From a checkpoint of a small sound classifier.
Data: trained on short pieces for a synthesised band: melody, chords, bass and drums, 26041 training examples, 125.3 epochs.
Rows from block 5 of a small sound classifier, named by matrix and row number. Rows with one number belong to one channel. Each number is 200 + 40 x the weight over its row's rms, rounded and kept within 0 to 999. All counts start at 0.
After each channel's rows are labels from the 100 clips, of 14848, where the channel reaches its highest value: "responds to" is what is common among them. Only what is clearly more common there than usual is listed. The data: short pieces for a synthesised band: melody, chords, bass and drums.
# convs0: first 3x3 conv (model.blocks.5.convs.0.weight, 160x160x3x3, each kernel summed), inputs 0-79
# convs1: second 3x3 conv (model.blocks.5.convs.1.weight, 160x160x3x3, transposed, each kernel summed), outputs 0-79

convs0.74,205,164,213,253,186,153,250,160,231,180,220,267,279,188,172,142,202,200,182,189,258,161,125,297,168,152,171,283,248,181,229,158,213,171,180,285,152,216,252,204,163,197,209,183,242,183,184,211,171,139,230,214,206,180,226,179,143,129,155,158,186,167,238,312,205,161,269,161,186,203,132,240,191,160,167,193,152,203,197,157
convs1.74,204,151,197,207,241,184,206,209,234,144,188,180,198,213,240,185,197,139,151,222,231,226,233,122,266,270,241,182,155,174,250,178,187,227,138,222,169,194,230,186,166,134,98,141,213,169,210,200,192,208,207,224,226,204,171,148,170,175,146,190,214,140,228,181,179,148,160,202,211,171,184,137,168,148,239,229,198,214,106,219
responds to: tempo: 150 to 160 bpm

convs0.32,182,176,223,180,208,226,163,207,174,199,180,179,191,163,198,175,201,196,151,207,151,213,278,118,235,112,249,257,232,193,214,198,226,251,137,174,183,175,225,243,220,201,176,234,191,172,172,156,212,227,187,182,241,179,106,268,259,183,131,261,218,237,230,171,186,169,203,195,243,137,194,155,262,144,114,188,201,188,192,209
convs1.32,101,208,219,274,231,200,122,210,227,217,160,130,171,241,194,132,208,147,182,129,233,193,130,100,217,179,206,216,141,144,207,280,199,165,198,191,175,159,246,196,120,109,181,196,173,178,162,135,159,254,205,189,183,238,217,188,234,215,187,175,204,171,242,143,208,114,75,247,222,123,171,183,192,210,163,148,196,189,214,188
responds to: tempo: 120 to 130 bpm; tempo: 110 to 120 bpm

convs0.133,179,207,208,187,128,225,199,176,193,147,217,161,225,146,160,164,214,219,158,171,209,178,267,252,107,147,139,256,193,194,190,136,230,152,117,186,164,211,139,197,160,140,210,209,206,243,224,231,159,186,182,139,234,136,256,245,171,187,120,254,159,193,176,199,119,192,243,200,181,179,186,179,202,178,128,162,189,231,186,153
convs1.133,210,222,173,258,146,180,263,239,263,240,245,207,234,231,210,235,237,200,183,245,212,240,280,269,182,232,188,216,217,192,166,193,201,211,193,231,228,246,171,166,234,231,286,302,237,195,188,284,197,219,231,203,237,250,286,207,194,264,199,264,247,185,294,168,250,216,255,223,197,151,226,134,214,224,216,196,207,215,214,228
responds to: tempo: 150 to 160 bpm

convs0.131,203,159,203,249,196,212,204,150,186,211,207,180,207,174,184,192,199,238,163,198,169,164,148,240,149,150,126,222,173,186,178,215,236,176,147,211,147,250,212,244,128,170,190,313,206,177,217,210,182,210,173,232,145,174,135,217,217,245,214,250,212,150,240,240,186,181,253,168,177,230,167,177,180,124,173,134,217,240,170,217
convs1.131,172,238,172,186,228,121,262,100,244,182,185,194,204,225,212,243,231,211,171,277,271,131,212,205,268,204,199,210,160,231,237,173,176,239,235,163,176,256,204,177,192,239,177,251,185,167,154,226,157,171,184,122,170,201,205,156,211,235,193,269,146,144,168,174,201,87,217,196,173,119,183,122,129,202,177,155,124,255,168,283
responds to: tempo: 100 to 110 bpm

convs0.102,246,239,177,200,171,225,120,171,226,239,154,162,282,152,188,275,212,189,219,186,178,154,244,176,92,191,195,164,195,187,241,191,191,171,141,166,164,137,244,227,224,96,152,177,176,169,166,257,187,201,229,158,199,193,182,192,115,155,138,187,227,207,165,138,189,189,207,123,168,121,86,209,134,201,148,254,197,164,192,177
convs1.102,275,189,146,122,204,156,199,143,118,170,192,233,178,208,196,289,170,180,162,184,210,76,175,184,233,210,218,185,128,206,232,183,191,192,273,207,240,169,140,198,256,139,242,238,249,154,185,269,196,168,107,175,209,182,289,158,257,205,275,86,182,180,239,189,285,155,213,182,175,141,215,223,262,173,196,210,192,172,221,215
responds to: tempo: 120 to 130 bpm; tempo: 110 to 120 bpm

convs0.107,113,226,177,214,133,193,154,270,152,259,226,268,222,170,203,141,203,239,152,266,179,181,223,198,234,152,202,247,180,190,127,230,191,179,199,147,194,195,265,157,136,210,184,241,178,169,256,187,193,151,165,225,190,277,223,219,172,295,175,196,211,233,202,259,132,166,183,279,158,194,204,172,158,244,171,202,299,181,198,209
convs1.107,264,182,211,122,231,159,173,147,183,181,152,179,144,178,198,181,104,205,222,242,207,144,146,214,273,195,183,189,107,174,197,150,165,179,271,208,183,177,176,187,173,160,151,179,195,195,163,151,105,207,236,230,157,191,195,108,226,151,176,227,142,219,164,202,149,147,133,219,186,128,205,201,217,203,149,166,141,225,179,314
responds to: tempo: 80 to 90 bpm; tempo: 70 to 80 bpm

convs0.57,157,269,253,172,191,205,136,218,168,201,193,160,151,184,170,199,220,224,306,148,145,224,237,247,204,190,214,167,184,220,205,179,222,210,200,153,185,189,150,225,187,158,200,249,184,235,191,260,148,222,243,170,281,220,242,217,168,232,211,194,289,184,198,199,188,282,198,237,205,179,214,207,217,292,148,159,247,189,311,149
convs1.57,192,260,139,201,222,170,164,258,211,183,197,175,161,199,144,244,245,203,235,194,144,231,170,217,239,184,265,205,165,201,230,292,209,202,237,173,182,170,213,175,221,105,164,185,195,236,228,199,159,318,238,176,228,180,250,122,163,211,151,200,188,196,223,191,184,300,170,250,153,161,255,205,212,223,204,178,210,173,278,181
responds to: tempo: 70 to 80 bpm; tempo: 80 to 90 bpm

convs0.9,170,198,257,215,208,177,279,141,170,181,232,248,240,204,114,209,180,198,214,195,171,177,221,138,192,168,210,234,187,209,251,216,130,220,238,181,192,256,245,252,179,201,213,196,164,149,207,151,164,252,138,251,218,217,294,221,187,211,227,199,149,227,246,215,217,239,258,294,212,173,200,255,177,213,159,176,240,151,165,195
convs1.9,265,205,230,133,283,146,199,194,199,101,198,252,90,176,189,177,205,125,250,230,210,177,177,212,182,227,212,209,118,165,160,163,177,133,210,223,187,136,204,149,251,153,109,163,144,200,204,245,171,170,181,156,161,233,252,186,156,192,172,184,232,155,140,164,180,138,218,149,162,214,187,181,125,181,206,158,125,191,170,186
responds to: tempo: 150 to 160 bpm; tempo: 140 to 150 bpm

convs0.62,186,229,183,182,211,176,263,263,278,186,195,159,262,146,282,199,212,183,144,140,231,192,250,138,225,190,182,201,228,175,152,209,179,240,223,206,268,186,255,221,222,209,188,174,204,162,191,155,241,124,219,207,184,194,180,274,150,150,207,180,151,162,234,91,215,201,161,214,124,193,196,233,198,125,229,181,213,221,224,161
convs1.62,214,156,189,154,228,172,192,175,212,147,143,177,155,212,252,163,163,173,165,222,182,112,215,115,270,212,190,156,131,203,227,194,175,199,191,185,190,147,227,149,172,151,130,129,186,217,165,200,182,191,238,201,184,158,144,205,192,173,232,157,140,121,131,160,214,142,164,175,159,139,191,192,163,136,168,196,101,178,146,238
responds to: tempo: 120 to 130 bpm

convs0.125,210,223,151,194,118,182,186,134,188,167,192,126,193,185,142,199,147,165,170,145,165,183,186,175,116,136,151,199,249,220,205,132,181,188,154,209,114,197,163,210,139,133,169,283,209,168,202,266,193,211,174,185,203,123,234,206,165,162,114,230,169,150,207,173,146,220,214,171,194,167,145,157,151,184,148,201,198,240,156,155
convs1.125,208,235,205,274,125,175,230,205,216,241,246,237,223,189,174,240,264,179,189,201,293,233,234,283,169,224,187,231,239,211,146,236,230,186,198,237,217,215,200,177,180,191,227,269,209,183,160,294,206,163,175,160,224,242,277,222,223,269,168,295,307,208,290,159,188,232,233,201,225,180,224,140,165,228,216,219,243,227,240,256
responds to: tempo: 160 to 170 bpm

convs0.66,222,156,179,157,141,258,203,127,124,247,206,199,220,149,190,199,154,213,206,180,247,158,164,200,180,205,190,281,147,195,127,239,134,193,207,194,149,130,154,183,157,192,226,252,198,135,200,220,161,154,208,144,123,229,144,183,210,151,213,188,227,216,177,175,215,193,168,160,163,184,227,159,165,210,168,210,211,165,237,234
convs1.66,256,164,209,159,149,105,225,239,192,203,195,216,247,226,203,220,189,161,165,177,177,168,318,194,188,228,171,156,167,226,215,170,169,157,225,211,246,222,236,137,221,221,155,182,144,143,149,252,118,176,200,130,156,253,174,172,146,188,205,223,210,135,228,183,276,133,227,219,205,187,192,169,154,191,237,186,130,289,202,187
responds to: tempo: 140 to 150 bpm; tempo: 130 to 140 bpm

convs0.117,192,194,215,197,206,194,223,168,159,212,208,242,161,161,144,170,224,163,172,208,200,222,207,235,179,255,246,142,181,186,162,192,134,169,200,159,160,174,200,175,189,141,118,260,152,137,208,246,176,158,197,208,203,206,190,212,188,184,169,167,245,226,199,145,135,173,186,206,209,121,280,201,186,255,153,166,273,168,232,177
convs1.117,215,282,209,146,226,120,150,184,81,185,201,191,184,217,130,193,207,210,222,195,183,165,187,230,178,172,193,160,163,242,195,279,187,174,218,195,239,192,226,148,215,92,175,162,199,200,192,219,141,167,169,169,189,218,228,196,213,165,201,223,283,206,260,119,139,231,170,175,172,162,165,200,166,239,207,173,215,203,289,228
responds to: tempo: 160 to 170 bpm

convs0.39,188,143,231,148,177,249,213,197,179,191,218,203,229,188,225,157,158,186,213,195,183,256,261,290,187,216,165,201,227,234,188,165,141,190,209,204,267,204,198,154,178,256,244,155,274,220,164,179,263,238,321,259,217,205,143,208,182,166,130,230,220,296,139,305,151,144,201,131,191,227,163,180,224,282,261,139,222,242,156,174
convs1.39,184,134,186,161,216,199,251,170,246,138,193,140,171,266,238,245,192,189,179,226,232,210,184,153,203,210,211,147,161,256,270,166,151,190,158,154,186,191,214,170,192,322,198,254,159,192,158,190,221,156,148,126,187,195,241,73,156,170,190,142,130,172,140,194,253,207,209,215,170,223,207,214,231,143,212,210,163,180,163,207
responds to: tempo: 100 to 110 bpm; tempo: 110 to 120 bpm

convs0.126,191,238,196,176,212,169,168,244,189,220,154,227,233,183,130,221,212,224,248,255,165,205,217,99,149,292,313,207,162,259,222,251,198,179,150,140,215,266,200,184,233,129,228,294,188,226,128,133,211,202,207,232,274,223,254,248,162,175,175,230,264,198,206,160,204,184,189,264,211,149,200,166,164,181,217,206,194,171,242,147
convs1.126,179,245,161,136,233,116,185,165,208,195,208,230,157,230,153,173,133,224,250,273,164,181,225,191,188,182,191,163,136,263,227,208,178,179,169,214,239,197,148,154,252,149,175,104,228,207,199,202,98,287,216,193,230,239,166,115,123,179,223,209,175,151,179,207,144,205,113,204,154,143,221,205,159,220,228,182,147,182,234,201
responds to: tempo: 80 to 90 bpm

convs0.44,256,140,224,247,185,231,238,186,237,138,238,284,211,168,226,210,230,143,182,196,188,174,270,205,198,210,205,121,168,201,201,189,180,150,156,282,156,157,275,169,220,159,175,234,193,198,173,181,163,211,208,230,188,202,195,201,261,180,199,128,223,197,155,199,190,184,293,208,222,265,192,179,173,263,232,233,179,162,168,217
convs1.44,181,182,197,118,286,185,216,212,165,162,162,154,166,232,253,208,155,112,162,179,172,144,137,147,219,205,229,177,169,200,237,168,150,187,216,164,197,180,195,163,199,224,157,228,155,173,149,166,211,225,155,184,145,216,161,142,173,188,173,152,148,173,172,171,197,195,224,182,151,193,173,255,173,140,247,169,201,183,220,226
responds to: tempo: 110 to 120 bpm

convs0.123,178,206,189,241,155,185,194,231,152,164,215,175,224,200,177,151,191,232,187,176,214,195,233,228,150,170,187,212,246,222,175,199,185,224,143,193,57,192,234,195,165,221,202,158,187,219,220,231,223,222,171,219,221,122,233,202,144,150,176,220,139,185,134,158,190,154,279,149,237,153,181,164,157,177,181,296,196,216,199,197
convs1.123,217,146,233,279,199,103,267,126,162,168,225,235,191,240,196,167,200,202,207,205,224,211,259,197,208,242,189,189,189,265,225,235,208,156,130,224,185,237,244,166,191,234,162,228,146,165,165,183,151,111,184,145,201,217,214,157,223,159,152,283,255,126,242,192,191,149,215,162,203,168,180,135,159,151,203,229,163,191,108,242
responds to: tempo: 160 to 170 bpm; tempo: 150 to 160 bpm

convs0.106,185,210,189,217,153,153,190,232,141,142,191,258,258,203,225,186,133,171,178,226,153,168,221,179,127,142,181,135,191,186,158,144,209,193,97,81,151,146,240,189,185,192,198,234,204,188,215,194,195,192,197,143,171,171,157,196,272,166,185,150,183,145,184,174,154,171,219,290,217,174,199,123,167,174,174,247,216,195,183,168
convs1.106,196,210,288,205,260,274,201,282,333,250,212,218,267,249,282,149,166,198,210,127,164,220,238,145,197,301,175,185,196,165,215,173,174,137,181,216,224,191,167,198,201,197,291,230,218,200,124,175,270,253,307,305,258,220,204,165,240,195,247,190,254,239,192,210,168,268,225,246,245,229,171,176,228,181,169,186,242,184,209,254
responds to: tempo: 70 to 80 bpm; tempo: 80 to 90 bpm

convs0.136,178,214,224,266,226,234,147,184,218,208,182,179,191,201,176,212,102,177,244,192,148,196,343,178,185,158,133,201,232,222,216,169,233,213,249,234,160,226,197,214,225,214,208,124,226,176,148,140,179,222,185,203,138,203,190,192,138,169,167,169,192,106,154,167,126,145,207,231,190,214,216,129,167,198,194,174,129,129,178,109
convs1.136,133,142,214,142,246,149,167,110,138,161,148,171,129,237,220,178,210,172,215,182,183,123,136,130,174,187,262,199,145,179,226,178,137,145,165,199,257,194,261,190,174,149,157,183,199,240,148,173,148,179,174,233,232,208,265,199,228,160,200,200,222,177,291,148,201,147,139,201,174,173,149,239,207,220,188,169,133,186,231,224
responds to: tempo: 140 to 150 bpm

convs0.151,228,129,131,183,140,286,160,163,137,188,242,210,210,186,155,228,231,175,130,208,171,226,275,217,181,201,191,190,204,179,172,188,175,159,190,157,163,205,186,190,203,164,191,238,173,140,320,239,253,147,134,208,206,134,193,141,106,181,217,173,113,265,235,196,236,230,224,245,205,133,173,209,227,153,263,281,234,188,175,176
convs1.151,196,138,216,244,245,184,244,231,106,227,205,223,208,226,212,167,155,181,130,183,244,194,286,156,245,253,140,128,179,187,228,218,215,136,172,230,225,171,238,205,233,124,201,197,216,161,188,186,138,167,162,187,166,205,143,191,217,194,221,249,232,190,165,185,216,179,236,180,204,152,186,151,194,110,284,225,225,177,207,191
responds to: tempo: 150 to 160 bpm; tempo: 160 to 170 bpm

convs0.38,180,198,190,163,154,241,212,160,200,154,215,134,232,164,229,145,189,225,172,169,271,148,242,180,183,238,184,161,178,207,190,127,232,178,181,208,101,114,193,142,213,193,193,185,219,237,226,190,190,150,181,145,176,183,228,157,203,238,205,237,140,189,131,192,173,193,247,131,209,240,212,253,258,234,206,192,198,244,145,283
convs1.38,233,224,201,179,224,176,228,133,217,190,270,200,159,193,171,199,178,196,217,245,193,166,219,205,203,219,173,194,146,210,207,192,145,161,226,191,229,228,187,175,243,246,231,195,189,179,150,236,159,222,235,213,182,261,226,136,87,200,183,190,194,128,239,173,244,148,162,215,182,245,172,142,167,240,241,135,131,144,198,147
responds to: tempo: 110 to 120 bpm

convs0.158,161,220,197,255,164,201,147,162,198,114,223,126,271,195,239,133,211,179,138,167,188,208,246,189,179,186,159,194,184,216,186,188,174,212,109,140,245,202,232,165,158,270,260,191,241,195,257,235,226,252,205,256,195,123,234,169,198,135,218,284,163,171,191,168,282,242,221,189,211,219,202,156,169,131,232,292,169,198,156,214
convs1.158,197,139,215,185,228,184,215,152,199,177,209,181,156,207,252,144,164,162,189,248,208,211,275,134,238,219,187,150,180,215,210,155,195,164,127,171,187,221,236,218,184,315,144,197,152,180,159,184,168,131,205,187,214,174,184,138,156,136,194,230,210,144,216,220,181,156,176,190,171,207,148,155,127,133,197,196,121,167,127,213
responds to: tempo: 160 to 170 bpm

convs0.40,284,252,134,119,211,190,158,254,187,235,163,217,182,198,201,211,257,211,208,257,174,137,131,214,177,216,199,194,161,222,187,296,180,109,161,165,223,259,154,161,282,175,210,176,150,222,204,194,147,312,266,172,176,201,234,205,182,225,190,152,226,117,246,196,202,199,192,245,187,161,247,187,149,144,204,157,235,217,239,141
convs1.40,153,288,210,173,274,157,189,135,133,190,163,180,154,204,168,125,223,254,272,195,200,169,139,212,199,169,196,155,149,193,221,263,194,197,202,170,226,228,199,198,254,182,150,181,212,228,132,166,154,255,219,202,220,228,152,124,167,190,200,180,207,173,160,176,138,174,124,213,177,155,208,193,144,236,208,172,176,203,293,265
responds to: tempo: 80 to 90 bpm; tempo: 90 to 100 bpm

convs0.142,229,171,298,180,210,239,148,177,236,135,257,216,239,171,226,206,143,113,217,188,136,177,304,180,200,231,211,152,195,213,273,159,247,184,215,249,205,164,253,219,182,243,158,158,274,237,216,257,273,158,156,236,196,237,279,171,229,191,195,209,180,242,185,195,191,194,181,190,201,171,198,209,191,258,198,215,128,131,153,141
convs1.142,150,159,174,187,216,168,200,165,236,134,199,143,154,231,193,189,155,160,171,241,169,172,208,134,209,145,247,159,103,198,221,122,138,156,159,220,169,168,203,205,199,184,135,141,239,203,175,197,248,175,160,208,223,169,219,123,152,205,185,139,182,170,230,159,207,202,149,176,158,247,172,176,138,143,168,149,150,189,162,197
responds to: tempo: 140 to 150 bpm; tempo: 130 to 140 bpm

convs0.128,214,160,179,225,130,150,198,227,154,199,251,232,229,212,213,192,271,193,172,197,222,158,170,210,209,160,237,189,158,190,143,209,194,229,210,293,156,214,213,234,240,187,167,179,200,219,107,217,176,209,137,219,156,224,212,207,161,208,168,232,245,191,249,167,165,156,258,204,209,225,253,163,157,210,173,215,273,155,161,197
convs1.128,173,277,183,134,251,182,201,101,161,233,176,214,180,234,214,189,192,157,206,242,166,201,170,173,242,208,251,185,161,175,262,245,194,193,173,152,214,209,200,159,185,138,166,190,216,191,218,194,143,225,144,164,189,220,117,43,135,225,177,202,156,134,188,195,101,209,162,199,194,146,155,193,164,203,219,159,166,205,228,217
responds to: tempo: 70 to 80 bpm

convs0.8,138,228,192,232,176,135,165,287,195,228,198,255,264,191,118,149,169,213,139,227,162,220,188,189,182,186,196,229,164,207,167,213,182,178,151,122,166,199,189,170,229,182,255,270,166,171,137,190,156,182,152,192,259,129,220,249,174,197,194,147,187,138,143,203,173,229,255,232,162,167,216,172,156,160,88,196,300,193,202,206
convs1.8,185,200,254,304,206,130,210,282,322,202,213,220,189,249,193,182,153,289,228,180,298,181,243,148,183,282,158,229,176,229,151,217,198,236,184,210,224,238,239,128,207,255,276,223,166,164,190,152,180,264,171,165,229,196,217,231,215,183,220,264,271,152,241,216,215,220,220,202,233,160,208,171,210,169,172,207,161,167,218,252
responds to: tempo: 70 to 80 bpm; tempo: 80 to 90 bpm

convs0.34,175,218,191,168,208,196,165,108,166,235,232,195,225,188,173,309,246,174,265,161,183,166,233,210,150,276,238,145,182,209,193,204,214,168,170,180,128,124,178,250,219,161,136,223,206,214,217,233,220,102,155,222,170,210,211,183,200,150,156,190,299,182,194,192,151,182,239,155,173,166,239,179,163,197,190,238,164,201,203,159
convs1.34,193,256,212,150,257,144,184,75,108,164,205,176,162,230,153,214,258,174,224,183,182,139,149,190,238,211,237,169,158,208,212,268,198,169,247,179,211,148,234,180,192,100,95,169,211,179,140,208,126,153,170,119,164,184,258,177,202,203,181,210,195,226,199,94,180,258,175,138,122,144,176,213,167,216,234,176,226,172,247,211
responds to: tempo: 160 to 170 bpm; tempo: 150 to 160 bpm

convs0.103,176,147,189,263,165,238,221,225,202,136,158,194,207,199,225,163,153,143,165,107,229,227,136,198,191,226,172,160,250,221,202,145,208,238,192,253,299,166,225,177,165,277,254,195,237,238,282,175,225,180,300,160,276,146,197,195,215,129,232,135,236,202,245,229,187,221,205,166,174,243,234,198,213,139,244,254,164,226,199,181
convs1.103,221,169,250,157,269,248,191,208,211,142,214,211,180,229,259,226,199,175,197,155,204,211,175,140,223,189,195,165,203,174,176,220,189,218,178,143,168,158,276,171,229,378,227,238,119,171,148,194,234,213,163,190,249,151,203,118,192,223,183,155,150,171,162,192,257,245,162,207,182,239,177,195,196,121,165,176,185,116,195,126
responds to: tempo: 100 to 110 bpm; tempo: 90 to 100 bpm

convs0.51,234,110,231,214,170,155,227,193,171,196,189,205,164,251,209,164,63,205,221,169,168,250,222,215,178,181,198,273,232,246,166,169,209,200,175,189,199,221,130,172,139,199,251,155,230,249,166,172,205,187,199,164,260,236,196,265,247,229,196,221,177,197,209,184,168,137,128,223,247,177,281,189,278,262,185,198,201,269,171,202
convs1.51,247,220,242,171,231,152,232,145,240,152,237,211,158,158,184,245,213,222,220,163,171,207,152,166,229,176,157,129,175,224,174,200,205,218,242,156,183,190,275,165,233,334,202,235,149,192,142,206,189,244,189,158,198,238,197,130,98,162,162,188,142,151,152,142,268,213,211,262,216,233,219,197,132,178,187,184,154,183,203,177
responds to: tempo: 120 to 130 bpm; tempo: 100 to 110 bpm

convs0.4,212,191,136,195,128,175,168,234,172,265,153,166,214,170,168,143,165,252,172,185,183,195,195,194,99,136,194,228,191,142,141,201,201,156,111,199,171,219,164,174,189,189,263,229,177,183,229,148,172,272,152,218,171,110,113,204,164,188,171,238,192,128,159,215,161,207,279,307,195,183,198,134,143,162,145,194,249,198,169,244
convs1.4,214,267,245,312,197,197,186,224,205,265,216,238,261,185,171,212,252,247,219,151,263,197,229,225,183,261,164,206,222,199,159,266,220,193,225,194,247,219,196,200,185,157,210,292,226,185,172,214,180,253,186,178,198,215,241,245,243,259,221,246,306,225,247,181,231,219,228,233,245,140,179,205,230,241,219,174,233,203,300,236
responds to: tempo: 80 to 90 bpm

convs0.143,156,201,218,173,143,264,206,160,196,150,213,131,229,150,167,176,151,163,237,145,265,195,188,189,142,211,219,205,261,224,167,166,184,171,161,243,223,163,130,206,190,192,258,206,225,141,218,204,204,170,196,142,123,163,180,214,211,96,83,167,209,220,188,144,134,193,165,150,195,209,199,222,189,215,110,187,230,249,205,186
convs1.143,282,230,188,196,171,230,193,203,254,154,246,230,205,194,181,250,192,180,166,186,285,219,258,279,205,249,207,210,187,184,131,207,222,227,267,218,208,249,201,192,155,228,235,236,219,177,248,283,192,186,198,181,247,264,326,239,218,241,202,180,289,222,313,182,291,204,213,268,236,182,230,178,235,186,224,256,230,210,182,165
responds to: tempo: 120 to 130 bpm; tempo: 130 to 140 bpm

convs0.29,220,175,202,242,200,240,147,106,174,177,225,163,270,128,152,216,220,170,191,179,163,232,316,216,165,235,220,167,163,184,230,185,192,116,188,165,178,196,187,229,219,173,251,180,205,175,237,201,238,94,135,141,169,118,169,227,153,96,185,218,113,179,188,212,199,229,276,192,189,125,197,167,209,159,188,252,113,219,152,170
convs1.29,217,173,238,258,172,180,254,216,135,168,231,229,230,249,192,220,183,143,158,163,225,233,314,196,213,246,196,169,179,217,182,150,231,164,170,234,238,262,196,203,199,172,191,219,135,154,207,244,159,136,170,186,209,207,229,253,220,216,193,265,213,147,260,178,224,172,291,172,225,192,213,193,154,156,297,221,183,240,182,172
responds to: tempo: 160 to 170 bpm; tempo: 150 to 160 bpm

convs0.73,260,211,145,264,112,213,247,82,177,258,239,133,207,214,181,164,222,240,187,190,233,184,156,185,204,159,131,241,207,177,211,216,121,182,213,251,138,202,268,258,154,169,139,106,205,194,116,176,190,219,230,213,152,193,158,130,194,168,149,229,165,165,204,219,170,197,205,81,183,156,172,241,168,171,231,196,122,237,218,251
convs1.73,169,156,212,247,256,186,181,183,204,193,166,156,165,232,253,129,217,148,161,165,226,176,183,122,264,264,216,167,171,142,218,198,183,166,142,199,176,135,252,168,147,141,168,170,194,194,147,186,203,143,177,182,191,164,183,153,235,204,197,140,217,137,186,152,181,112,111,199,199,161,148,151,144,187,234,214,212,200,179,197
responds to: tempo: 140 to 150 bpm

convs0.76,194,225,165,259,200,264,221,186,245,121,206,244,194,172,175,202,192,141,193,114,148,191,182,209,228,193,178,234,215,164,192,159,196,168,169,151,174,249,146,221,167,167,217,206,181,198,203,204,224,203,146,173,200,261,144,204,187,245,199,183,187,247,181,180,232,175,254,245,139,301,231,178,144,200,296,161,224,144,162,226
convs1.76,157,181,189,239,264,214,154,259,266,138,116,156,201,217,261,221,234,125,184,108,161,181,145,164,226,242,225,176,171,164,219,180,218,242,231,166,145,194,237,189,122,164,99,173,165,211,168,192,207,190,191,213,180,164,207,152,186,190,158,135,198,210,215,174,172,155,98,235,155,132,217,176,207,176,191,217,165,182,191,248
responds to: tempo: 120 to 130 bpm; tempo: 110 to 120 bpm

convs0.47,200,225,183,258,247,175,220,272,153,219,158,247,223,222,261,180,238,178,197,216,195,213,161,134,237,210,213,186,162,187,201,291,164,291,192,267,196,172,289,208,220,222,171,187,170,165,204,131,159,191,203,244,220,176,165,196,258,218,250,201,236,126,108,175,191,267,220,219,145,267,247,230,210,196,233,213,245,228,208,249
convs1.47,170,178,210,189,293,195,150,205,176,163,161,164,146,227,225,122,193,182,192,203,214,144,163,123,263,233,223,169,151,166,249,205,178,179,178,183,189,136,216,163,161,114,100,121,163,207,173,150,171,198,203,179,146,186,165,153,211,201,225,128,177,160,161,134,192,138,103,137,174,149,140,202,161,159,207,194,166,147,189,206
responds to: tempo: 150 to 160 bpm

convs0.109,170,172,206,269,240,181,267,176,167,222,202,269,150,155,230,224,182,232,148,198,298,201,147,199,241,215,178,188,127,202,175,240,145,266,239,233,198,169,314,216,173,238,212,215,147,209,200,140,187,191,138,151,169,243,224,165,244,249,231,167,227,240,248,212,193,175,163,116,196,239,212,226,163,234,225,145,243,301,208,262
convs1.109,200,173,230,167,259,192,127,148,168,169,183,167,150,201,254,149,141,185,172,194,206,110,139,155,272,171,205,184,166,140,215,185,181,209,196,195,184,155,201,172,133,164,140,136,179,205,182,182,190,173,183,212,149,200,159,117,204,192,231,89,162,206,158,171,223,145,118,190,174,178,175,182,187,213,170,165,164,151,167,231
responds to: tempo: 150 to 160 bpm

convs0.75,160,150,248,240,183,191,181,158,237,71,196,151,144,241,173,204,116,179,190,150,145,261,220,200,154,165,127,170,203,226,204,164,239,223,152,221,192,113,193,173,133,256,154,226,231,251,166,168,252,138,223,135,237,161,280,181,197,137,150,195,169,191,176,246,218,223,175,216,139,220,155,264,222,206,238,191,110,145,188,187
convs1.75,202,150,170,215,190,269,204,254,276,152,176,141,141,228,224,239,226,126,104,205,155,197,194,160,201,280,232,182,204,135,170,239,129,192,203,175,159,148,251,176,206,157,175,200,165,214,175,252,246,216,205,228,226,172,237,159,193,224,150,174,225,233,257,197,263,223,108,225,142,196,215,174,162,164,201,182,234,147,241,202
responds to: tempo: 70 to 80 bpm

convs0.13,130,209,211,175,236,201,134,296,184,171,185,202,212,188,220,248,237,192,211,210,151,166,234,141,250,124,182,154,214,168,201,221,272,223,242,126,285,199,191,153,181,174,266,172,206,222,157,259,105,250,187,174,152,217,237,236,145,283,163,218,242,139,169,162,212,215,174,215,234,273,188,140,212,259,137,182,242,135,249,165
convs1.13,204,193,122,237,277,209,141,289,219,170,178,132,233,213,192,169,142,157,156,196,197,196,213,156,189,294,168,169,160,188,213,183,175,174,212,229,209,176,259,199,147,84,152,128,182,197,192,206,169,246,221,255,178,190,194,206,237,166,188,183,217,204,205,165,190,163,109,229,149,147,206,166,151,160,220,259,112,189,153,204
responds to: tempo: 70 to 80 bpm

convs0.140,219,229,202,247,151,187,185,124,153,196,222,187,233,172,153,233,190,153,199,189,195,184,243,206,159,216,195,209,188,175,235,170,172,197,203,254,88,160,324,223,232,146,120,175,195,199,188,268,216,89,94,251,163,228,201,169,155,187,117,213,243,207,204,209,181,166,209,169,182,152,162,211,164,253,169,226,179,161,156,173
convs1.140,201,214,188,164,217,185,210,142,119,105,220,198,164,245,218,175,172,83,171,246,224,181,226,178,226,266,250,213,195,202,274,190,202,150,163,251,171,195,179,176,165,90,98,141,191,177,208,251,214,97,115,144,180,173,224,170,203,224,193,240,195,201,198,147,147,126,175,119,175,160,179,147,124,155,238,208,217,232,139,166
responds to: tempo: 160 to 170 bpm; tempo: 150 to 160 bpm